From a checkpoint of a small image classifier.
Model: activation gelu, moe top_k, num experts 4, width 384.
Data: trained on numbers of one to four digits printed on busy colour backdrops, 1.0 epochs.
Rows from block 6 of a small image classifier, named by matrix and row number. Rows with one number belong to one neuron. Each number is 500 + 50 x the weight over its row's rms, rounded and kept within 0 to 999. All counts start at 0. Numbers have three digits each.
After each neuron's rows are labels from the 100 images, of 14976, where the neuron reaches its highest value: "lies over" is the class under the peak. Only what is clearly more common there than usual is listed. The data: numbers of one to four digits printed on busy colour backdrops.
# fc1: MLP up (model.blocks.6.mlp.fc1.weight, 1536x384), inputs 0-191
# fc2: MLP down (model.blocks.6.mlp.fc2.weight, 384x1536, transposed), outputs 0-191

fc1.128:516504476570418537500486565646480479472514526447462501552578532492431492494425499537544513545631456515466538547505557578457569454468463514508542554486418455524597517488541484581426527497549422487490457431559492485507594474505535429449546554470527553425555549461429547550488561543550479493452496461564440529535488579490541514510484522489510543507513478483471512500528511442544474516517528495469490522529496384399450601557386607429467521455466574450433505447450520483532538552496451486522508463396428394609461505514465512506426513461490432523453475494439387564456581407456500553
fc2.128:490533536568514554502509427545523583560526514492586393534563457387535539466635497525499445544423491594451528546491461523593484494492553472455549553624517499474438572492479464558550468514461472592531439573595567458563483479579569587557544548512541520471512482464526551566522589469452476494498534606384491509564489465512425532503417397513550430494524483548461533649429480488409556510537470489579496552449548546578441510537482470449365503588550492546543494430555501564491586454471512469614564435455461473483444494518584476530424530483479435491491512507513479580595499525492440499
lies over: digit 4

fc1.205:549488464514538523528448524454486450465539504448507664478547469453395513480480452522592428509545427522513537413540501429490542490582416487527487583463504478515538530532574504437560498547540549452480465555507487511457494527437531545473549563563504458441513363552445465536440492512533456485430541527563461463596433495581524565554430562492552406503521553502519491600456576471522510536527444560509589585503442531544512446571519490520517485441443498512491498543478486530537602522443612503557599528560480520617493571501438548411460436578497508532431570471540414589470546466493592478
fc2.205:579523504570463416511493488476465550498480559567425470534477423512531465497472515521470554425417510588531598545539534574538476415526508474434498514611460522463555544443504505512527523501517485526500463496518573503484499567558565499510479432467533521522441575523486426576484491496441579380553402485557511450508503473489382484538560576485507479521543536528435502533462466451467578536435532528485411397518500466490495535430495461496560517465595475535399460400519604477492463598535570444489483452506474523488514377448560486543492481447505510480532470519518478466502448425471434497
lies over: digit 4

fc1.702:519404459599530583572479560349475456535454526477508442542468537603514465428495566461489481516563549503429499455494509486522490388521492461478486436502472498476520417462542604569536578552512528568521478495495449603550422612559508457555482502525518497396609522422491503521541551461420532497497508565518464482497487494499494544520466485577569506484489631502447411481532605485520439402594469486490444487459468594501411449449617497504418435441561484494462587516526486515409505568492497473446469564503483467529419509503524492549453571467532463537547535438570560669538533436559472497
fc2.702:447560470507428585459497547519537496453460570465437426510514511510503460522504608580524524448456508540508495563511484507466499505572574451447457569486544472453499585541539512518457601481429451583484484522460551405508517529488463521444515563558494425496375517620493534450618446447461462556550507455491402513453539442499474477478508631551522470538478435525507445562490449504496487486552484534504540518485482515578504396554387535476542476522607450543472478509497405525518531531451466550438597506515583509533506483499589471503527535520450545545513474521382479455481504515562533522
lies over: digit 8

fc1.324:657463524597553578535499529572524535481553496511442498554474444475495596492593445477480540416619565553546414507500505537462459514471515554484444574495492502503586523531578418453511583511520475411453475556553568514507491520551550570518451584537594443446533442536544529405593526511536474485498552598626439517515558471549442571428511436574495484583473534478545432548483539557489517434506451537420385473536457573532464540468486484547483439558490528505473441464465561529513484524505407486524512485454427440535456543473432522486489577522413474393463557554518511424506447498488461444
fc2.324:467492507501493508526430444443519439408495637463540426473555538511494516551443534575467421591418429573510532522518519440356514512549558512549505464497460477460388479497464563557498517512410423572490506473458488502584488591472511452521440545497562458535478425502458526465507531516468549581512476511478507535618543431503457398541552573493555597542499435492391381618548455437510447512512540457499483558463531456503437454583505530442551592515532502574505598483491394483493539561435583441445469553503483535534520537508562452507542462529495478558587532510521435520577545507509476582
lies over: digit 4

fc1.580:483470358486390489462404481547450560484559513419451545498504516553491528561518478490537460541463486461435535533490464504519548454436507462513589489506501471496509508540470450512520463490539431518523539520435509537523541549523422510503483530587464530515532537471445475474489500420539519406586594442486498548581481500427459480442515446489419541428568488524472487432415412477470540457527583449436520473494437436506457451473411496538479571519555595531449498463454512507508507471509443479433542498395480531413537385548469455512442579533485558513491437490511573496450526536479398465
fc2.580:494527455424441453454495494480541494594527440501487488514503548539521523446515479437479390499529506424523535498581524552661453471544516455485512461466524552410485509452430558420520548537522511492552551509533552547515454494528516456519463522443494422575488459541431518562496517531417412547539501466456491509447541454434524457406446461533538560419439475492490532405497485556561468498535492512484521577588440515562511564560494394468529470479557534572494494548491585463480491437496500524509459549437525543545596578425560559447468479497485451413561562513524523494461439484520518486
lies over: digit 2

fc1.65:562551528431570493470556456536561477450496558446470407513526607442469481400467496510487408438476555412527471416532522474503546498615424528492466498506469543527531461630554537480474464475498506486432438511571556542464471530499497450589525544556503554518524567430545430453493588464535487484458479406559544582511429407497442494530571542482474485563483464504462525597431440475439425521563533510568529513532562495495521414473525480520527496539471452533440513469486446600560483537539611417558497520552498402529436421509489540527457456466505563444572545448494544562455508557549470404
fc2.65:568387588443438460455476495463491399506457456541563553506483442488555538499521491501467479557486497473538525435544512542717491556593469485519453486501552440518471534504501509430488458490547517565474570491532544545457493518533478498525540398493456548532527550446537515420457517479523595445455514381544464540581542486521524480487593490530477530508474384438552634475552499577509488549481432521513549526499463441551574430426499455488512605456596516556483482496526523429498483654453457469520550418423435552516491493477428463446573542528490498502500549508452493519443474580536497546
lies over: digit 7

fc1.354:564505522582592606549408467519593437520412524483492535456522544465583444514513522496481485452540526584482588510503531509507456395509499493520483448471466426457616462467439464440513590469514531472590502456549589496621463536484526504509412536484557572484492498520567470522477508507470463578371509520436497579539557458502539587505432512557478461533413425416483367578584481548435473472581497416527409566512470519474493602474555462528474456472470530450487511535472479558485529494528536466456487523617494445538451538534511513531543532538509411444515551613501495538492471430518427528
fc2.354:518502470509448476456566509490539438458456589582507480485426534538482433510589526583565606574501504580565514460525464447397620536556580464492504573582546441479492509572516615478527597471490380644412560538579507490473537488516548486448505546468523470516433511643463589456524493564511455443500450530435504480553590533526551484516560647502576559558519525530508488503515505384499493539524450431463609467542515490500439495543555460514459530509519563507582518439470416629541591567421550494580578506479581517576449513458502501487552514460513523509460549567439437518522545458561547520
lies over: digit 8

fc1.741:556493473565484442532501586590533530459479576526475491582549443466483419431536464485540485477479514548510461550519496493461469506492562496533577583514515508460551548552512418461449494549550463466515498532554517392556533505437552516558541572516479547488517462424468477559485500553451464419479499394531506487490496448402484563495465564472441482506531516616472557523508489462511448462465465519470492546465447507407465414402387587444451529462449542553417452454442509525501484500408513477538479477438520487492543434463525503487523447442435448566442521524477553579481335433446465440
fc2.741:520428524490454442568458444498484435528413458597432507500575457441564566428591467524439404454409437590501520446488523523714445467543492498557519519569538505527526441426469516424468476525494461466549505501542456461433525533545461503579520528501449540460490453519525442534481594467545467535554500524493498595529491515516505418457472437488480526490480416443530487420435529540583566565438555506456530482539555439444438540537454518437492530508437482541474543534561551559533530519599567408502539545506390525503429523536597527509419431457478481402555590493547465490545487554416580451
lies over: digit 4

fc1.110:540474583496529411491513550523509480575534476555531485551411500524509487471431534507495524597514541505476555526430508589509430553574434513495465474483492398465510474496519497516580591532479581457578535621562483399531470453486489497467456477454505474539513533520542474497530513585535476533409413550495518486600599494562478519506575534489485449500447635506454518454512514513509554504483584483472502514506512488505382615529536481475449501469512504505512402501466447424557421610545427453457525379507458394431400586543441527510515503587502440447516416490527532511531471586531491398
fc2.110:475565463564538533457491462588421477477489601479522515448474517483519499588526512461622474464469567521488429556545499419461537497399473504436456565562533488474515445441514540503551516439551556526531542466575444526463459462512516557467441499494495451490472492560489550476602509480461463527512483595444543496497590501574517549480452482539494496596420523486526382522486526521448519559549469486568554431533528578496506461537522449559389557537602458481507465427529522461566520446549464464459441499453479551534566480552435506534544499470443529556515512537378490437444546460517516414
lies over: digit 8

fc1.623:467460414426337564433409485574409516608573489543468609554478485488416508412540469481499485542576459517483527462518546472556439553494566578515540550523492501408603547571444406532475538518621455464581515558553405442482539575508556536496453455541525520545547467463460528519506527509476533460513550533513469433446447460538509514524406413463498501532519536520498513525417474415537471544508433449571486462479523501525439567505464488504482435548389501418502554476458531473408403482526451500557438558536495456491602442477511478489481505512508491512408483410545510501467520558517406569
fc2.623:448435443503526382480558522530552504516490415590551463417511473548552439472524483485557433435497531469509526426522505534606438437454497511531559466532569522471417467484420479556437509448563392507573417531481575479404578530517546460509460541529584486451560523413575477466528465534476581516572495417477467505546547386534518466383489511460492384520493447518474553491524396521528531509431539491546542539476543435459494578468506590466541582564538565628448443432463587522551498602534433534478527485522487416409487519465510473501449451505440499443486556520483425556503394493546453495
lies over: digit 2

fc1.730:599571572572470625505460469553520443442529510485470480571465454503485511454522545522514483538573587488579534511517456532390587454429575464479524447492465516470565574551387552532506567471473495436543457553625607541570484459488501467502561523511510509415506438512447557508488502597469485457431513524512568534503637484577451631525505500458574536630537460438496438494451393564431464468551472478403497522497566470461492500510610522483488467517423574436571497589468495441592543568510570479558498485486500508464518544470491611552522513482431479479429459511484475508508467504579402602
fc2.730:458521534514494527422426465521583505502417561539499491520543512479443440517558463480529468458561540677473518423499518438396562433589489616423428552522503539502507489492538490417514577531519436527533527534517500535492479559592518568516451566531463423515495525567517603507551554462567420484515457578430471584536587477557549494499518497528469435468464523507458482533569493508471535481530545487514454480402573473449507487531495510409553531614477504496443466457508348577546534553485477509445493500513488461486451462427462489432508496399448488468568464569473509441479510459581446447
lies over: digit 5

fc1.571:530479577544567511572576599547579414531523521488565450522491503493442557492482473517465498336552456450475505609432455523455578446550550461519521443506603548520589519513476566541502348475470539479545488462487531521545583559544448597421451447468529520451581470484515351552458526514522507444529503525524476520511509437563517475522520496465403595556528487458412507539519500455466482466519489540535460470565554421469411600583521437447531570521526473463504514536505525507493515572506450470488441492485441462464508362397495411501512412413427573496494450551522494516500485565540408563
fc2.571:407462498487513543513573520473508480492461457553447597457580542453510457415525523499554496468480513486543496487557497478648550397516375526568520569458444552476414564527451511485573515540543473577463521496603485425527584435513474458566451549506627498589548495570455531559583515570470542473500586483545530472465476466530546484440548441469518488430550520496465540561531537468522509469411505551531606463458519582417456531459543471487515462487469492622555482492454497528439473476519453510519504444543543545480451524516448423456420580521459457490527548551556484584584437582525452530
lies over: digit 4

fc1.719:519470466554522507519500493559519490465420481533429599494469395436470489522527540505431516466543496570570573522449483413441496534558433526531607559532581490455564494486523531490533532496583572491525506454538456416471502423436470465482423512492489559550441388445434450488470576567473436410483503508626564496565532545588579455523532509482566339462558456561521494423469541475468546548519537538529563507506510533524525492466425506518525419527401482532464434560426497462498453536497440500450598428472561426436513543528535518481476550459442519502474532546597544589411522429525527484
fc2.719:491548535514553517446530523499579465556551594526568569496484429540533466474423469443513455456485487567484455480460518501603481422411484504546505529492481448464519465435585570427453489492469445410486528425516515461540577478523593492500520516405518527525538481440504458567518495486486551517545476408567514478518524454514535561379495489544509502500432563451439546520498539514629462505419556492483503433492481446486416584459506465507533596420513459586463505406478573431512458598449554496402476491506386517464429538495513526407419424535507487495531566534494443431441525475512550549
lies over: digit 4

fc1.240:482485476553387545507570458537498551493498548545534495420546538442481432490516471462473521366467579522551443512509477514528541464420454558438557498479481518478690433587509504446538504535450547476590450475581470420541445475478566429390531499474556437518468409556467483489396467464577507460540453458538454426429461461592545446511403565423542502459514521601459516534498512528512606497535451558476472557428507563563589525473464460576546548445444486529490480502453525571468588478479564491516463456504466587506455482520541505469472432562470457531459447590551516571548496440516523555
fc2.240:522493521552522444485404536572537426517529593596429411492486497511525481437414550619580456498457413447498560433508502458349485424547523441566596556584412443502561560517509513500483468555534431484478541564489479437412483545528554518422532440490426561487547455528557565538519571477466487429572546558502559470576473509414555531469483464575507496558524523601486433534514533444489493512536605464467535448415506487500395520458405550504486422532465501524485565443542621503436431567477434481447533497500545486500593508505562474482556452419567597484576585485488503540527397558467489534
lies over: digit 4

fc1.668:601368452526511538465531532537591532444591574514569493500419538541392581434500471484475556513476534397537561544463457464431394446523402472436527459559527468456507573437472440535496563627477519531479580505559503435514498492501587500420493531506531406451472492473548447489437480452528520427512526533544449497538457497605470458409486557560594470499488474597404447541531529459530497485513549558537482550568522531572524441534473588427553410443437494391521492575502511621530525489505594579576499383500466528422382543484554492445484498585519505565443458560519544525510497432486446505
fc2.668:478491472495524489452475531527527551491494609425523451544542543503415542549586483486479446463401522548554506512517447508301594452457544632529522445539514521470546525491499489540482483543486450465544496459515536550501508505506558571555547506409510560523496460606544434529536517459506473447534450460440543526486588499488471554527490498502511452507499566471458446544450468462529512471472516434523561486474475443461380509546431449533527497598431437545438535482458508465413478540446436525444476523467460536561567466487528556539497487493565573443597483389486555469425526481500480489
lies over: digit 4